{"num_classes": 4, "activation": "gelu", "num_experts": 32, "shared_expert": true, "positions": "rope", "adamw_weight_decay_other_params": 0}
Rows from expert 4 of block 2, named by matrix and row number. Rows with one number belong to one neuron. Each number is 128 + 32 x the weight over its row's rms, rounded and kept within 0 to 255. All counts start at 0. After the name is the row's rms in percent of the matrix's.
# up: expert up (model.blocks.2.mlp.up, 32x80x160), inputs 0-79
# down: expert down (model.blocks.2.mlp.down, 32x160x80, transposed), outputs 0-79
up.14 090 [159 167 135 154 128 144  55 140  52 168 105 147  92 129 135 124 116 137 151  73 134 133 138 162 220 134 116 113 112 130 198 115 165 174  84 108 177 117 117  79 136 118 158  94 128 147 137  88  94  88  86 137  85 185 185 101 153 163 142 157 134 107 149 104 127 156 155 101  99  85 143  86 128 128 198 120 133 151 187 168]
up.15 087 [158 170 120 140 167 143  94 163  98 147 131  93 157  98 171 124 188  77 141  93 208 110 131 117  94  87  58 112 160 126  58 143 147 192 138 161 125 140 136 173 119 181 165  92 119 164  95 155 133 174 157 128 101 116 140 123 107  95 104 123 101 127 106 157  77  85 107 109 116 102  90  99 135 147  98 167  91 118  97 130]
up.16 099 [115 144 146 104 151 113 115 137 182 154 120 125  82 108 214 118 168 145 142  96  58 140 101 134 136 160 140 112 163 137 115 156 173 139 121  51 129 138 121 153 126 200 136 196 177 122 145  91 121 176  50  88 172 117 168 118 113 108  84  94 138 131 105 126 146 123 119 137 164 165 145 117 124 155 133 137 108 187  77 133]
up.17 098 [139 126 110 144 201 102 140 155 162 124  89 138 135 143 146 135 116 171 126 192 117 130 173  49 173 132 106 140  72 112 104 117 120 153 162  75 123 147 116 135 172 122 135  81 144 143 174 140  92 116 176 157 124 124 128 102 167  70 181 136 166  94 150 170 125 119 158  75 111 128  77 160 145 100 115 156 112 100  79 122]
up.18 098 [108 110  98  97  71 157 145 138 146 148 102 137 128 116  52 145  89 147 132 152  95 160 146 185 133  97 183 162 161 117 144 173 177 131  78  98  91 151 136  91  98 138 125 124 138 105  72 107 136 173 176 133 121 125 124 163 145 127  90 136 116 131 144 162 181 175  83 145 175 189  73 114 104 166 176 156 134 144 106 155]
up.19 105 [ 75  54 117 160 148 159 164  70  60  93 102 107 170 130 152 125  47 165 103 151 114 130 117 168 143 124 109 149  93 145 126  73 110 135 168  85 123 151 123 124  84 106 219 218 121 165 133 136 192 122 118  59 161  86  42 158 129 133 125 151 155  99 138 115 129 123 124 127 170 131 118 115 138  82 103 126  79  81 142 142]
up.20 109 [108 152 139 154 129 121 149  58 143 128 137  75 158 130 184 147  88 103 149 176  93  68 142  72  76  83 101 172 121 143 154 116 123 134 180 114  59 161 104 124 130 180 104 209  93  95 123 110 166 162 145 106 166 108  83 140 114 124 135 132 136  91 128 124 148  75  98 136 118 130  85 134 155 150 107  88 176 135 143 110]
up.21 097 [151 115 126 177 101 110 147 143 117 134 113 109 144  89 173 117 115 107 185 177 119 126 115 168 100 106 107 132 124 127 146 118 105 154 118 159 111  77 131 136 109  87 126 136 182 140 147 161 114 128 142 134  78 145 178 143 106 142 166 171 104 116 126 122 138  78 159 156 134 193 255  60 106  88 102 156 116  66 118  97]
up.22 104 [142 140 120 199 127 102 178 133 127 204 136  66  75 118 106 165 167  90  62 142 105 166 127 125 104  80 113 115 126 122 139  97 145 143 121 158 161 114 199 175  91  98 148 155 175 137 154 116 172 149 122 114  94 151 102  96 127 126 157  81 160 163 146 179 157 192 172 146  67 176 127  93 108 124 118 124 169  87 105 116]
up.23 109 [127 127 133  94  58  58  95 103 195 148 106 102 137 108 231 105  95 122 170 189 163 132 164 153 179  97 126 107 188 108 110 122 153 156 109 128 133 150 127 126  96 118 166  75  97 154 138 171 115 127 101 152 158 148  97 116 139 151 163  75  84 130 123 127 121  96 115  89 145 123 132 134 143 153 137 140 111 117 138  79]
up.24 107 [145 101 116 131  71 151 107 144 116 159 143 111 119 140 189 133 196 167  83 124 121 172 149 145 119 151 123  73 129 103  90 128 117 156 136  84 122 102  86 109 170 146 104  55 200  99 141 118 104 135 162 108 121 135 103 157 126 116  96 134 145 162 158 118  92  92 121 114 104  96 183 109 152 148 147  91 158 155  77  69]
up.25 099 [116 154  97 128 107 137 127  97 196 149 137 136 154 144 142 161 127  90 115  72 110 119 146  82 117 191  72  87 122 112 123 115  90 112 157 175 102 148  93  83 106 218 125 153  64 140  84  67 153 110 104 163 123 101 144  87 138 125 111 112 143  71 151  91 102 110  78 135 148 161 125 107 105 109  89 135 123 111  75 153]
up.26 113 [188 132 141  47 111 134  50 165 142 136 155 151 143 147 133 128 133  73 109 128 135 178 106  93 120  80 121 133 155 119 138 125 139 116  97 129 104 122 139 113 148  88 144 151  58 126 152 100 112 155 114 179  98 174  92 130 111 124 199 124 177 125 159  69 155  77 149 210 166  80 157 121 134 144 139 129 133 133  91 114]
up.27 107 [144 121 141  77 171 158  80 120 159 204 120  89 113 156 136  97 181 115  92 131 129 201 107 128  93 128 105 128 114 157 160 145 107 132 108 150 179  95 137 128  28  88 165 159 147 138 122 116 155 121 215 135 161  70 104  79  75 188 169 196 170 148 118 107 134 129 155  94 101 141 144 145  99 165 166 141 122 148  55  94]
up.28 109 [108 124 179 130 157 145 131 151 118 100 115  63 126 150 120 155 119 144 172 151 163 121 153  91  97 110 169 163 121 164 184 175 136 146 130 159 124  92 115 151 131 132  91 174 121 150 133 211 116 137 110 111  97 142 116 146 129 139 122 132 125 144  97 105 135  21 122 137 144 165 151  97 166  71 126 139 134 148 184 127]
up.29 093 [156 112 113 133 140 122 145  82 159 118 131 126  66 112 141 164 111 173  97 148 132 135  79  91 144 148 144 161  88 124 125 154 160 183 116 131 143 152 131  94 179  73 170 115 156 125 111 108 104 103 108 129  22 185  97 153 120 146 127 100  57 109 215 114  94 106 102 119 129 138 133 126 122 100 190 147 134  73 159 168]
up.30 099 [115 112 134 155 165 104 128 167 119  97 110 116 126 135 183 117 134 163  74 151 159 106 139 114 127 136 169 120 125 118 138 143 158 141 104 121 131 201 129 108 130 131 142  87  69 118 126 162  91 121 122 125 131 156 172 149 115  40 200 133  80 138 131 138 140 180 130 184 126  93   0 109 114 121 126 164 156 123 153 159]
up.31 097 [ 45 189 128 108 212 124 102 124 115 108 110  98 114 149 163 138 145  62 131 139  72 180 155 133 171  83  86  76 127 149 165 118  94 110 107  87 202  96 163 135 111 147 173 131  84 144 131  95 131 118  64 160 136 129 128 158 111 171 118 119 114 134 193 104 152 147 132 175 170  83 115 150 118 179 118 109  94 120 157 116]
up.32 100 [147 130 124 135 161 121 176 176 116 149 189 113 156 131 146 150 158 120 135 147 159 126 109  68  51 134 164 122 169 163 138 153 178 148  93 177 122  88 184 118 193  71 125 133 127 155 123 205 159 124 136 116  97  62 104 131 118 182  90  86 151  74 147 149 119  78 116 134 122  92 145 133 191 133  92 126 131 113 203  60]
up.33 087 [122  80 182 122 156 133 150 107  98 151 134 143 119 111 143  82 160 160 143 119 109 163 134 137 170 157 140 125 131 128 132 146 175 148 161 135 119 158  91  85 143 106 141 160 137 130 182 137 164 188  88 147 172  97 115 202 150 118 145 146  56 121 128 143 100 122 175 124 123 176  91 157 128 101 175 123 109 103 141 131]
up.34 106 [133 132  76 134 136  63 114 135 126  49 109 183 139 167 139 108 181  72  98  95 140 142 124  93 121 138 155  64 112 101 138 111 134 104 169 190 149  76  91  71 156 139  84 129 161 121  87 152 116 116 105 131 108 141 137 128 121 145  63 119 100 209 150 130 114 125 143  83 140 209 116 131 127 152 126 118 111 124 153 117]
up.35 103 [122 117  68  81 136 145 179 107 145 164 133 142 171 120  86 136 140 109 110 107 145 131 137 146 110 127 110 130 160 162 129 124 109 137 168 176 164 177  91 110 110 113  91  94 153 155  93 206 142  98 162 152 113  95  94 134 157 116  53 124  99 103 122 172 135  60 116 164  80 156 172 114  95 191 132  81 180 105 203 152]
up.36 094 [134 108 156 162 163 115 141 106 147 105 205  90 150 130  59 142  73 158  91 126 180 131 133  96 111  66 105 142  89 164  95 103 157 179 130 155 209  88 107  96  90 105 135 101  74  95 170 124 132 106 157 136 138 117 125 122 189 105 135 159 150 109 151 168 120 126 116 106 175 105 132 169 123 162 113 142 121 105 116 139]
up.37 089 [132 116 157 143 110 118 137 155 106 161 110 166 155  84 123 111 180  99  88 119 178 171 214 115  92 123 159 114 131 178 126 135 124 104 119 138  67 154 166 119  69 146 138  99 150 170 146  99 129  97  78 145 105 108 105 130 116 163 118 146 120  92 137 155  98  67 166 116 147  96  61  99 136 116  80  96 131 120 141  72]
up.38 094 [104  75 116 114  67 165 135 131 138 116  95 127 138 109 159 130 122 145  82 169 138 111 164 110 138 142 113 111 145 162 133 149 135 103  98 108 126  95  90  94 121 165 125 112 198 212 123  87  93  43 183 109 122 110 143 134 175 116 132  99 136 121 157 115  75 127 111 146 124 169 166 172 188 175 114  86 105 153  94 103]
up.39 112 [170 171 140 101 150 146 115 108 124  53 114 154 118 141 100 142 198 121 131 165 136 102  71 107 160 159 149 140 141  99 124 129 105 173 128 183 139 139 147 135 170 210 129 122 107 155 123 164 107 106 172 144 120 150 137 108 102 150  72 117 133 144  85 100 117 118 150 130 108  85  58 152 150 137  90 194 123  95 123  97]
up.40 088 [161 127 115 162  86 119  90 171  82 109 122 101 136 200 148 106  58 119 147 119 173  74  65 130 129  87 151  81 117 136 106 128 138 103 111 145 158 152 104 115 122  88 110 119 108 144 153 121 191 147 158 143 195 142 103  83 104 127 157 123 142  89 147 157  97 106 109 156 119 187 163 119 140 167 163 120 109 193 190  90]
up.41 084 [114 131 154 146  96 131 148 117  61 116 132  84  89 152 184 120 104 116 119 155  76 119  76 112  93 147  82 152 113 163 190 137 147 150 108 153 158 148  66 119 162 137 140 146  77 161 118 112 183  97  87 127 114 136 130 128 151  61 104 101 116 110 124 114 136 163  96 130 118 141 141 132 130 146 152 168 136  96 163 227]
up.42 100 [176 118 159 129 142  98  92 105 128  64  60 156 116 102 191 146 123 127 137 128 141  94  59  69 145 107 147 171 104 102 148 118 184 136 178 109 176 146 130 100 110  89 141 149 136 104  97 157 136 151 109  91  90 130 102 103 178 140 117 127  73 142  46 123  94 118 103  91 134 131  79 123 108 153 146 100 105 160  78 179]
up.43 097 [113 120 133  88 123 100 108  59  94 132  95 134 138 163 161 110 148 137 160  89 112 112  98 149 131 149 158 141 109 115 145 136 126 145 150 175 146 119  86 146  77 147  86  69 148 109  98  99 119 100 166 141  52 112 107 108  80 167  42 150 117 122 140 129 118 144 142 141 112 159 190 111 103 130 110 190 107 137  94 171]
up.44 109 [114 110 145 109 146 122 111 165 183 137 132 125 134 144 102 122 173  96  81  95 120 143 133  99  68  98 123  66 127 112 171 135  95  84 148 134 106  99 141 196 118 118 122 178 104 146 105 153 154 159 162 134  93 111  86 110 143 116 118  86 156 189 168 185 113 167  69 187 134 146 120 103 100 137 158 143 107 148  97 193]
up.45 087 [128 156  42 136 176 126 145 114 162 125 143 140 147 182 140 118 132  84  70 113 183 134 113 120  60 184 140 182 116 113 137 123 164 105 115 157 199 125 155 157 116 115 134 114 132 165 153 133 127 126 106 132 127 137 154 121  93 130 105 107 113  89 185 146 111  88 137 126  83 123  61 111 143 144 199 176  79 132  81 158]
up.46 099 [116 114 166 154 138 194 113 113 169 109 145  70 126 100 116 103 144 157 167 127 117 159  92 128  76 139 159 160 144 102 138 174 135 132  95 190 141 123 188 169 105 161  96 150 120 159 171 101  99 142 162  91 104  93 211 133 124  87 137 130  85 169 108  75 146 119  79 155 157 135 146 132 136 155 132 149 127 124 141 118]
up.47 084 [162 166 106 122  70 123 168 176 157  88 117  83  97 149 200  53  61 142 151 103  51 109 151 186 153 147 106 117 164  93 112 139 147 147 139 126 134 166 149 148 134 122 114  97 107  87 180 136 164 141 121 113 151 134 160 157 108  99 167 161 121  77  94 141 109 158 131  91 141 109 124 115 104 199 122 141 164 117 160 107]
up.48 084 [136 163 116 147  95  90 133 118 175  99 116 148  92 107 143 113  90 133 100 122 144 143 104 137 148  98 177 118 106  95 115 153  97 190 148 124 111 101 127 157 174  71 139 145 128 103 120 126 134  93 119 157 159 114 117 107 157  60 114 116  83 147  95 180  76 115 168 172 141 204 137 173 142 158 153 109 186 171 131 104]
up.49 104 [104 109 115  82 119 153 103 109 128 117 110  58 162 167 106 147 121 192 112 198  80 140 112 123  95  83 162 112 149  58 120  84 129  85 109 118 142 158 150 205 103  93  85 125 142 129 156  97 236  88 147 104 174 133  86 136 151 125 118 176  93 112  63  79 123 118  83 185 112 136 149 121 117 109  63 112 108  95 190 137]
up.50 101 [139  96  97 106 135 116 187 166 152 176 164 106  94 169 149 154  79  99 157 195 106 120 153 133  86 165 122 146  70  87 145 134 103 172 114 167 177  92 156 187 121 147 141 109 131 193  89 109 115  88 133 141  88 133 110 100 132 131 162 153 101  73 166 186 127 167 123 107  99 103 153 170 173 107 114 185 186 115 100 121]
up.51 089 [170 116 180 138 137  92 119 100 160 193  78 188 145 106 104 128 141 130 181 117 145 138 146 150 177 139  98 108  90 149 144 142 140  86 143 119 157 143 173 134 134 144 107 194 130 121 161 152 101 104 125  89 107  99 100 101 154  81 138 127 150 104 101 161 119 189 137 103 141 144 104 167  76  68 166 157  87 173 124  81]
up.52 095 [ 88 170 168 108 154 160 103 135 140 154 131 121 147 136 148 130 137 139 145  54 109 135 141 156 158 124 130 102 118 125  92 143 135 122 151 120 119 170 147 141 155 133 135 153 204 129 136 122 185 149 150 214 186 174  88 125 150 107  89 117  98 170 106  96 167 115 135 156 131 220  85  80 151 110  92 129 116  86  63 191]
up.53 094 [145 133 159  97  74  98 112  96 155 113 177 149 114 112  86 105 121 162  79 188 154 103  91 118  94 100 146 152 136 125 143 155 138  44 137 147 133 193 133 164 131 129 113 111 164 167 180  75  92  81 138 180 147 121  70 149 109 100 150 116 110 140  88 166 144 164 139 137 126 129 105 130 134 117 131 135 132  75 152  88]
up.54 099 [ 61 133  81 156 115  73 145 150 110 144 107 132 124 178 178 106  98  64 150 118 160 180 141 132 143 149  89  95  67 151  47 111 122 112 121 109 156 102 143 120 118 123 141 132 159 150  76 138 186 154 143 152 168  78  93 117 139 127 158 109 165  90  73 134 127 166 127 106 104 141 110 111 140 120  79 120  93 133 118 135]
up.55 085 [171  98 134 146 130  96  98 179 144 180 145 113  95 103 194 160 142 141 136 119  66 159  74 158 130 196 114 156 133  76 169 117 112 130 128 171 124 100  75 126 147  74 146 145 126 167 133 105 130  42 142 161 117 121 121 129 127 200 166 127 128 138  89 135  86 148  96  71 134  90 133 114 100  87 131 137  68 147 196 192]
up.56 111 [199 137  92 152 168 164 132 136  79 111 140 177  86 149 133 128 175 152  89  87 130 116 138 156 121 141 136 100 143 155 101 136  98 124 148 121  38  80 119 149  71 137 118 100 133 106 147 118 125 133  96 106 144 128 121 124 151  69 117  81 150 151 139 135 119 175 149 152 107 201 153 108 164  98 145 150 140 161 149 179]
down.14 095 [104 141 152 112  87 138 133 157 101  99 142 109 137  88 165 157  97 166 175 141 104  73 137  96 101 111 138 158 113 136 156 141 131 134 138 110 121 149 157 150 122  94 166 145 108  91 103 111 144 165 124 141 106 133  56 131 125  76 174  87 120 163  60 111 144 121 110 137 110 163 172  99 134 111 128 114 147 134 168 160]
down.15 095 [ 63 141 135 116  81 164 152  68 150 106 165 188 149 155 114 126 137 154 125 124 105 186 140 120 145 147 159 147 145  88 110 117 121 106 131 175  96 114 149  46  70 113 122 154 129  83 154 122 114 170 111 124 111  95 124 143 145 157 168 139 111 191 132 111 143 116 121 181  79 195 119 102 132 137 126 123 116 106  74  80]
down.16 092 [201 115 129  91 103 118 129 155 224 138 123 151  82 119 241 137 127 135 126 141 162 132 125 181 134 131 170 130 199 133  93 154 168 117 152 131  89 142 112  65 155 139 116 102 128 100 139 148 172 167 102 102 109 117 144 102 129  85 246 127 111 180  86 105 143 140 120 102 149  52 114 159 105 125 116 123 124 104 103 113]
down.17 100 [117 157 144 154  25 155 127 138 100  90 106 119 155  91 110  91 117 180 105  77 164 124 148 147  95 109 163  70  35 127 124 145 122 135 101 187  46 106 126 102  73 150 108  69 122 132 117 143  98  94 145 101 115 175  72 140 104 130 134 123  92 153  89 107  98 134 177 210 120 132 158 203  97 136 100 124 107 126  99 148]
down.18 098 [140  86 151 101 143  95 143 172 107 161  65 112 134 157  63 115 159 142 102  90 139 134 137  76 131 120 104 155 145 128 160 135 120 100  89 130 193 145 155 180 174 137  98 106 177 107 116 145 133 154 173 151 148  83 167 139 131 174  98  96 165 125 114 139 127 167  85  75 162 143 144 137  84 107 149  87 125 169 144 144]
down.19 104 [115 145 101 149 117  62 153 134 108 173 103 121 137 122  77 153 165  32 103 154 101 147 139  97  81 112 147 114 130 123 184 115 171 103 133 125 150  93 142 168 131 173 153 145 118 135 147 107 126 151 141 115 151  89 131 152 124 155 189 112 157 122 142  85 123  89 128  90 135  47 199 134 140 205 125 110 102 115  84 148]
down.20 103 [123 168 130 106 113 132 119  72 120 143 175 165  64 112  90 182 158 109 124  94 148 155 102 176  99 139 160 124  83 127 116  83 130 108 121 100 191  73 145 118 107 153 119 106 182 161 124 129 100 133 151 110 132 119 159 116 136 161 180  78 146 172 149 122 108 130 120  77 159 174 160 135 144 115 123 134 172 118 104 131]
down.21 093 [127 153  95  74 186  80 115  77 149  99 120 178  76 129 122  86 116 154 151  40  91 140 123 105 164  99 141 189  77 156 101 159 112  87 127 141 139 114 213 102 126 118 169 103 146 127 142  90  63 147  71 144 118 152 101 163  89 138  58 139  74 117 109  90 118 125 134 161 183 139 121 149 135 132 156 136  86 148  36  75]
down.22 097 [152 145  76 174 169 107 124 107 153  73 128 138  73 160 150 138  84 114 125 130 164 155 124 161 110 111 129 129 148 145 120 111 137 146 104 193 119  55 130 132 136 160 108 165  98 144 138 150 123 155  70 105 115 161 139 109 119 100 144 163 161  39 158 133  76  99  64 136  97 101 168 158 168 144 117 140 113 132 121 136]
down.23 105 [209 104 144 152 120 173 130 118 113 105 140  75 132 143 239 100 158 146 182  64 154 131 138 155 158  91 111 115 172 148  92 135 154 116 119 109  89 161  98 112 143 148 156 156 104  92 105 117 125 169 111 180 101 186 140  87 125  91 133 124  80 109 142 147 124 114 119 170 149 172 138 149 101 141  93  95 188 107 165  98]
down.24 095 [ 51 141 127  93 121 108 112 147 129 126 122 103 104  61 183 120 172 124  65 109 131 121  95 151 141 105 130 133  63 150  67 153 114  89 113 138 115 100  98 121 136 170 155 190  45 124  99 128 109 146 135 146 130 119 113 140 141 129  67 113  87 116 103 123 119 121 114 161 111 124 154 142 151 131 141 131 133  99 137 108]
down.25 099 [103  91 141 155 151 129 135 103 168 146 109 116 128 142 136  72 104  95 200 177 103 162 127 144 180 101 110 175 147 120 102  88 127 196 130 126 114 128 119 183 163 155 171  85 140 169 121 100 111 137 138 153  79  54 134 140 141 141 164 119 144 125 145 128 119 146 140 147 150  72 137 139 148 139 116 136  87 155 109 150]
down.26 088 [191 119 131 140 106 190 156 159 102 195 107 108 132 116 143 112 132 120 121 136 162 118 138 195  93 111 117 139 155 162 194 142 126 140 158 141 175  95 112  99 141  22 120 100 138 144 147 120 157  97 134 121  99 193 147 116 161 134 122 100 138 159 109 138  75  91 123 110  95 155  94 136 139 134 152 105 109 132 129 128]
down.27 107 [125 135 139 165  97 138 174 107 158 220 169 153 197 107 166 168 125  98 132 108  54  57 127 124 143 152 141 116 146 137 157 104 120  96 123 150 104  84  76 205 177 168 105 125  99 131 127 101 165 105 145 167  93 121 164 112 127 137  99  99 161 126 170  97 120 157  99 154 127 124 140 160 144 110 193 148  97  99 117 132]
down.28 092 [165 121 130  81 119  78 156 120 108  82 141 164 116 131 101 156 116 153 147 118 130 148 111 117 108 133 132  41  81 142 144 184  98 120 173 142 125 206 132 139 142 155 122 112 136 134 110  96 142 132  78 150 141 191  90 141 160 156 115 106 122 152 125  84 146  95 142 103 196  68  84 180 115 151 165  76 137 122 146 162]
down.29 095 [177  91 171 121 111 112 115 149 114 147  68 148 101 150 162 100  75 180 131 132 102 117 149 119 140 154 157  85 123 139 143 103 136 105 126 132 117 158 154 141  97 101 132 146 111 124 103 120 108 148 150 102 106 174 125 121 120  72 132 101 136  54 105 204 107 100 163 166 112 115 169 130 144 140 148 173  94 166 152 104]
down.30 096 [149 137 116 106 124 118 131  62 200  53 153 134  70 137 130 107 135  98 124 124 112  97 140 114 106 127  82 132 153 146 130 146 157 195 171 170 108 126 125 122  77 145 186 124 130 138 151 151 124 124 118  65  80 200 112 117 153 147  54  90 120 114 153 159 130 172 172  77 103 169  73 119 120 118 157 121 161 131  44 161]
down.31 092 [146 209  67 137 107 159 161 165  70 132 119 145 170 146 131 144  53 117 167 134 148 123 154 113  94 142 101 183 163 122 169 130 136 151 166 141 124 164 164 211 116 157 141 143 161 146 113 111 107 120 136 181 133 157 172 159 152  80 145 136 100  86 145  72 125 169 132 149 154 192 112  82 157 115 147  99 126 101 157 134]
down.32 107 [163 155  97 125 142 111  93 169 136 113 181 123 155 102 170 102 107 117  97 113  78 110 197 175 182 172  97 110 134 118 113 163 143 115 142 190 111 130 169  95  86  58  88 144 117  88 122 115 211  99 134  83 124 149 112 126  87 134 159  67 121 125 110 102 115  67 116  98 142 108 170 120  87 141  95 163  79 134 148  74]
down.33 100 [156  98  57  88  69 128 135 152  98 156 131 155 115 102 131 137 108 123 112 157 158 140 126 116 114 109 104 164 172 141 130 126 155  95 139 103  88 166 149 101  66 103  80  76 163 145  59 122 189 167 177 108  98 107  97 103 141 155 144 107  87 135 132 193 129 123 186 188 138 140 109 110 199 125 151 170 166 153 129  84]
down.34 107 [165 154 140 102 139 176  99  77 149 118 124 136 121 147 128 125 146  85  65 148  74  91  86 158 142 123 162 151 109 154 132 133 124 134 136 127  95 142 122 181 124 113 135 137  92  87 146 126 164 117  73 110 182 141 106 118 148  58 111 126  79 138 108 163 123 127 105 193 125  97  74 133  92  97 173 119 143 122 172  98]
down.35 112 [101  81 163 118  93 105 106 105 140 102  84 113 128 106 109  72 108 138  89 163 139 113 154 150 134 139 185 170 114  69 153 124 125 117  94 132  94  79 114 143 125 103  63 142 105 113 118  87  81  85 158 152  82 143 122 133 139 135 119 135  96 117  98  73 111 129 118  86 100  84 146 184 200  85 138 139 171 184 100 129]
down.36 103 [130  83  77 111 102 113 137 111 109 114 218 141 109 145 116 139 136 115 173 138  84 110 131 121 146 111 103 119 123 102 134  87 160  89 117 150  60 145  64 131 117 143 148 131 120 211 144 126 115 166 195 106 108  93  98 179 142 165 129 123 122 139 147 127 125 100 156 158 134 147 151 115 145  98 144 148 168 135  76 143]
down.37 112 [128  95 118  91 184 138  96 157 125 136 129 111 142 129  77 187 125  80 123 183  95 156  91 111 183 164  63 130 121 136  78 128 122 185 145 175 120 124 183 175 179  86  97 138 137 121 102 103 128 105 114 150 133 149 168  85  84  93 123 131 125 183 112 134 158  66 186 123 154 132 181 120 140 154 132 152 147 133 136 100]
down.38 097 [105  61  94 128 141  84 112  83 134  88  97  58 110 107 130 167 131 125  68  92 138 125 117  82 156 107  97 124 156  71 173 126 182 140 139 112 101 170  68 119  96 165 173 106  95 111 127 121 101  94 178 132 145  80  93 125 184 184  86 125  87 127 140 108 125 158  84 146 127 126 133 122  83 104  88 111 116  63 163 111]
down.39 102 [135 136 100  86 125 131  96 110 136 124 155 146 107 138  63  85  93 159 111  94 138 130 117  83 101  59 119 181 162 182 108 147 143  65 135 154  92 167 150 134  94 198 137 154  54  93 124  74 120 153 133 134 141 121 182 178 109 155  82 179 123 129  82 161 137 168 163 159 116 162  84 131 120 108 123 128 110 102 132  98]
down.40 103 [163 130 126 106 151 173 126 131 106 101 129 144 164 134 156 107 122  98 113 129  93 159 157 136 120 124 106 155 117  60  94 140 185  86 142 120 115 189 104 125 108  49 114 130 143 126 125 135 132  88 159 125 174 122 177  76 138  82  70 119 134 149 101  73 137 100  90 151 175  68 107 111 102 112  97 138 125 110 162  74]
down.41 091 [206 171 105  69  91 145 122  95 136 100 121 134 153  79 144 128  68 180 128 143 119 209  80 128  96 102 132  79  71  95 138 101 113 122 152 136 125 131  59  89  74  82 146 145  96 145 126 161 162 112  89 133 118 116  90 118 152  84 173 111 101 110 138 128 104 162 148 122 102 103 177 114 155  59 152 150 128 115 127 182]
down.42 107 [174 102 194 128 179 157 133  80 117  93  97  81 144 172 147 109  73 163 108  88  94 160 132 121 155 142  96  78 117 117 134 172  98 178 164 146 102 109 143 128 155 123 154 145 151 124 131 142 141 149  87  65 119 116 196  86 167 167 129 155 149 143 128 153 142 144 134  88 111 149 115 126 132 128 149  86  95 106  73 147]
down.43 088 [132 105 122 109  76  94  81  70 119 204 105  85 122  99 108 154 125 149 211 105 118 150 138 155 150 123  74 107  99  76 152 156 132 147  68 108  81 214 138 103 194 173 132 157 135 182 111  92 182 105 100 146 183 133 102 114 109 120 168  74 136 147 122 162 166 162 120 120 156 113 200  97 118 139  76 117 137 164 102 146]
down.44 098 [136  99  89 126 103 135 107 113 150  86 116 112 122 140 147 126 172 127  20 141 111 115 146 137 113 126 114 119 161 161 125 131 163 100 133 124 113 149 172  93 134 153 179  93 120 115  59 143  84 151 113 122 120 145 125 122 148  94 160  73 153 144 105 125 147 136 147 135 148 181 181 137 146 110 158  80 151  85 130 175]
down.45 110 [148 123 119 148 151 163 121  91 145 117 111 132 117 124 144 134 112 112 140 153 118 174 169 150 114 116 128 121 126 117 119 137 176  83 138 133 144  74 105 143 133  87 128 111 105 142 154 133 107 160  94 130 153 125  47 130  68 143  76 130 117  76 130  85 128 142 109 157 118 159  85 127 150  78 100 138  69  63 106  88]
down.46 097 [136 120 126  86  79  91  82 105 159 149 109 157 146 138 121 130 155 120 197 154 120  47 118 161 146 138 141  98 161 108 120 137 130 126 162 126 134 164 185 106 141 188 128 110 138  83  78 126 132 109 154  67 130 133  32 106 144 152 140 142 140 129 113  92 132 132 129 132  99 141 122 153 128 123 144 106 127 111 155 116]
down.47 094 [152 111 129 162 139 146  61 151 151 109 118 157  93 121 173 215 129 123 148 204 171 134 141 168  81 129 119  78 144 130  71 140 171 104 124 147 112 162 127  92 141 156  81 100 113 120 173 125 133 136 104 141 135  99 101 174  91 140  92 114 115 124 191 131 129 141 153 129 130 198  99 107 181  72  88 180  90 112  85  82]
down.48 105 [123 135 139 110 166 181 167 141 153 129  75 100 130 130 151 163 149 143 136 118 102 107 137 102  81 199 117  95 100  90 144 117 154  89 119 136 168 153  92 143  67 105 137 109 122 130 171 186 148  85 108  97  74  69 179  97 181 141 148 217  77 135 158 152 174  81 168 106 150  84  87 103 160  94  99 111 229  90 158  97]
down.49 106 [145 127 137 167 107 122 152 108 163 173 137 189 125  88  77 132 108 129  79  97 150  54 170 131 159 151 135  91 144 101 131 120 158 111 137 119 176 154 154  72 210 135 128 118 125 140  72 178  90 105 150 130 156 136 117  77  99 136 130  83 114 159 199 123 133 156 110  87 176 113 147 178 111 167 111  62 149 140 113  76]
down.50 101 [125  81 151 160 108 140 116 114 109 126 117 109 183 108 137 127 121 185 150  48 135 123 145  74 125 108  86 157  96 120 152 109 128 140 128 131 132 135 149  91  81 185 115 118 127 104 110 130  93  78 143 125 106 141 167 158 144  82 131  89  81 132 140 109 121 180 126 154 198 160 155  94 126 161 118 115 161  97 105 106]
down.51 093 [202 143 158 129 102 170 102 152 125 139  65 132 186 129 168  89  76 191 159 117 118 113 125 134  98 139 118 107 141 116  99 157  85 169  96 124 139 136 144  92 148 165 134  83  65 146  90 162 145 133 141 102 145 104 121 135 183 146 128 124 134 158 133 154 158 176 168 109 170 163 110 105 166 157  85 138  64 126 105  81]
down.52 106 [109 117 106 180  65 139 151  89  68 175 118 105 115 145 130 109 141 112 174 160 149 102 107  83  83 111 111 152 119 149  90 143 126 140 163 102 187 114 184 113  95 101 116 142  79  99 118 162 181 161 115 208 109 139 133 110 119  88 145 140 164 143 118 144 129  72 119 133 158 102 112 157 115 135  80 101  81 166  89 170]
down.53 098 [151 117 115 134 140 116 117 163 156 157 184 148 139 124  60 103 114 122 157  80 102  93 180  69 155 163 173  76 135  99 103 173 141 152 105 126 128  92 131 103 137 150 110 198  82 132 139 152 121 126 143 157  96 143 136  92 128 101 144  96 137 142 161 129 119 142 143 135 135 150 149 144 180 124 127 108 128 168 231 106]
down.54 106 [177 160 132 141 131 155 176 118 168  97 119 127 132 154 147 165  51 159 149 144  97  49 139 165  91 111  59 111 127 195 107 117  89 152 146 138 179 133 143 174 112 166 129 104 167 150 132 112 131 129  89 161 138  95 140 138  85 145 120 192 123 141 186 106  87 128  96 110 108  75 122 123  98 157 137 149 120 130  58 129]
down.55 106 [111 106 196 139 121 160 148 153 100  45 190 172  62  62 171 132 127 101  65 114 167 120 115 128 118  95  88 172 133 188 131 140 118 149 138 125 140  72 107 126 145 134 127 149 146  90 165 123  97  47 138 117 121 134 170 146 144 107 114 149 170 144 120 181 128  93 111 177  96  89 187 157 127 170 151 115 131 178 116 175]
down.56 100 [196 122 151  62 117 148 105 122  65 115 111  59 140 151 158 163  83 146 143 174 120 126  83 114 155 142  78 140 125  65 122 155 119 102 148 147 158 111  90 120 135 156 116  78  88 144 151 137 113 122  62 129 160 173 139 117 168 150 222 160 101  46  94 141 129 174 134 147 125   0 175 133 128 132 136 106 120  87 182 152]